A small spectrogram enhancement model, trained from scratch: widths [64, 128, 256].
Rows from block 11, named by matrix and row number. Each number is 500 + 25 x the weight over its row's rms, rounded and kept within 0 to 999. All counts start at 0. Numbers have three digits each. After the name is the row's rms in percent of the matrix's.
# convs1: 3x3 conv (model.decb.1.0.convs.1.weight, 32x32x3x3), inputs 24-29, a 3x3 kernel for each
convs1.0 101:545524487502496508518495539523549520452506499484494487493430501475464496504492508426489539528512531492542498514526520495478500502500512490469540440497516480494516
convs1.1 108:450445462493509593494490523510500479472486486528515522502476485496459474504487491544513541474457452514492519495493482495488485494498498480475488471467462482456457
convs1.2 099:530526499514538482500527497491507496502524478485529483434446447453492458496519486469476551462453505485492521545522525538559525525515521499463466507453494526476493
convs1.3 114:497466499525513529519497503504491497481498491477526509504505495504505503513539522496508496544564533498495475492488485494488491491484481500508460486529490481547472
convs1.4 096:501496501500498506506508486500514486460623463509454498488470481489478489506498520483446522469459507505494552490496476489478488518521493484457461485454443527465471
convs1.5 094:456472526511525585512504556529500528516484511504516502548554520553543530592614561516505493519478479533491494501497501495494504509503511478514483481522501477545499
convs1.6 084:504491495515516502541517510513488517514444512529527512492507494510520510513524509468504487500521503486505489531529520527534519514513509491505505505525535530539533
convs1.7 074:522531501501490460492504470470499465497531507495484478480477479486484485472463474493495488482507495498493505454454462448446463465468468502502495488511506500489488
convs1.8 095:438431495489471502497483518510499545513493500491524502554564559527504533505495522579532510504489517520522510494496501498512511499500502499553492483477483462479498
convs1.9 094:498533478496508471514523498487526480446550489510530528460444481473493491500517525466477504488489507483519499484497493500496510499513518501454505494465495505490530
convs1.10 117:499505520496506563497493509492507522511475480503508469495491510481516536505519518435454532471479508508490492488513531462500505468504531505484460465467496473457462
convs1.11 091:474508453496497444518515522473514508469526511519506500482461471485477482496483487517490505515501507502509506473467478469458469477473478506495494523492482501493495
convs1.12 107:526499517496482483477485508502492511483583502488467494503491474511491473507503492495508539507508521497486530479475495486495514478483483505541469489573503509550433
convs1.13 105:443460475498472466497495466469474510538410501518501490475508480478497491489499493567539541439468479499488526521510520505521509506517507467500491544468469500440476
convs1.14 120:512500483497501457515501465527485531466568527504530527463510491506530503497534499467544511504526461467531481483498492484504505495511508483511473495478494503503486
convs1.15 096:533515494521496452514506500480510495508550513484540525490494465501516484513508506454446431522488490502497507492488492504504503500497499519461453513491473528479517
convs1.16 126:520519549495461464487471480518494491560545539489465469500525520476497492463467479502493481503510497504490505493488494484475486503499510491479477430468467511484482
convs1.17 117:510525499498494499508500493503521501539386531499544488496479487497490490510514504501489518482491473504512505512507508507516495514503492487470503476457472516480479
convs1.18 111:505500485482521524502514496502493521519457486492523542499521507517522495493508499485494492485481484493483497506517498501539503498517501472448471451440477501490500
convs1.19 106:512501505494502517502496494509503511468412528497546508507519529504517524491493493492510483488515460498503484512507519507494526499497516488462498434424525485444507
convs1.20 078:522492500475487460474487492493472485490474485498486486513523517516522511493507509506506482513509496493500495526534521521546523503515500502487504508510519508485504
convs1.21 100:479472452503492474497494567486516499505502477484513502494477475517513501508502506491475532533512575489479509502504485501501472487491467486464470458413415457480492
convs1.22 080:502488542477474495487462490514484506502475483522520510514508512512503505488484490494488513514495531493484509538532540532542543513513524475486477470510508451467474
convs1.23 117:507526497494482491493506505482521517521586497502500511501490491509501496505500499526490501513502501517493506508495505510519503512510514496491485500493434472469482
convs1.24 110:480506544489538548479498503511477505508434500519563543526529521516504512496511498521533496541529500511514467514510511511522511494508505506531530509544532478515520
convs1.25 075:532529463522488427524508459478518486493489480487476484441436445456464458461463463484487514480510521512505526479483479471475472482489480512489496503487485506482476
convs1.26 109:513526527489484460497501501512494517522524530479472495498439459500450445502455470533497513524528505522484490478469475460448469464466478528506507535491514500488499
convs1.27 084:486521495507526485484487454489516484494500537511550482482478478494498497492490491498447481485470463480457476480484490487489494485486492498475464468487481504472483
convs1.28 087:518526502531528498506510473506508499481426480528552551484491501500491511503498512511512512526525544486490497529533541539549546533529537508486531531459532522495570
convs1.29 079:541527492511498452511501471511497500539584507501474486457471479470489493476481486477475526456461503499485526474478468469472469469478470488497458486562501500498460
convs1.30 119:513522513511497487492501502513514524460503517525453503511489500496492506487472498496485486461513500495498519494499508506501508505521516517487476535493474500463465
convs1.31 072:530524493510510457490510465478506483533541531488483481465469478478487489470471480469461493474479501486474509470474472468473475475480477492490478476500497487488482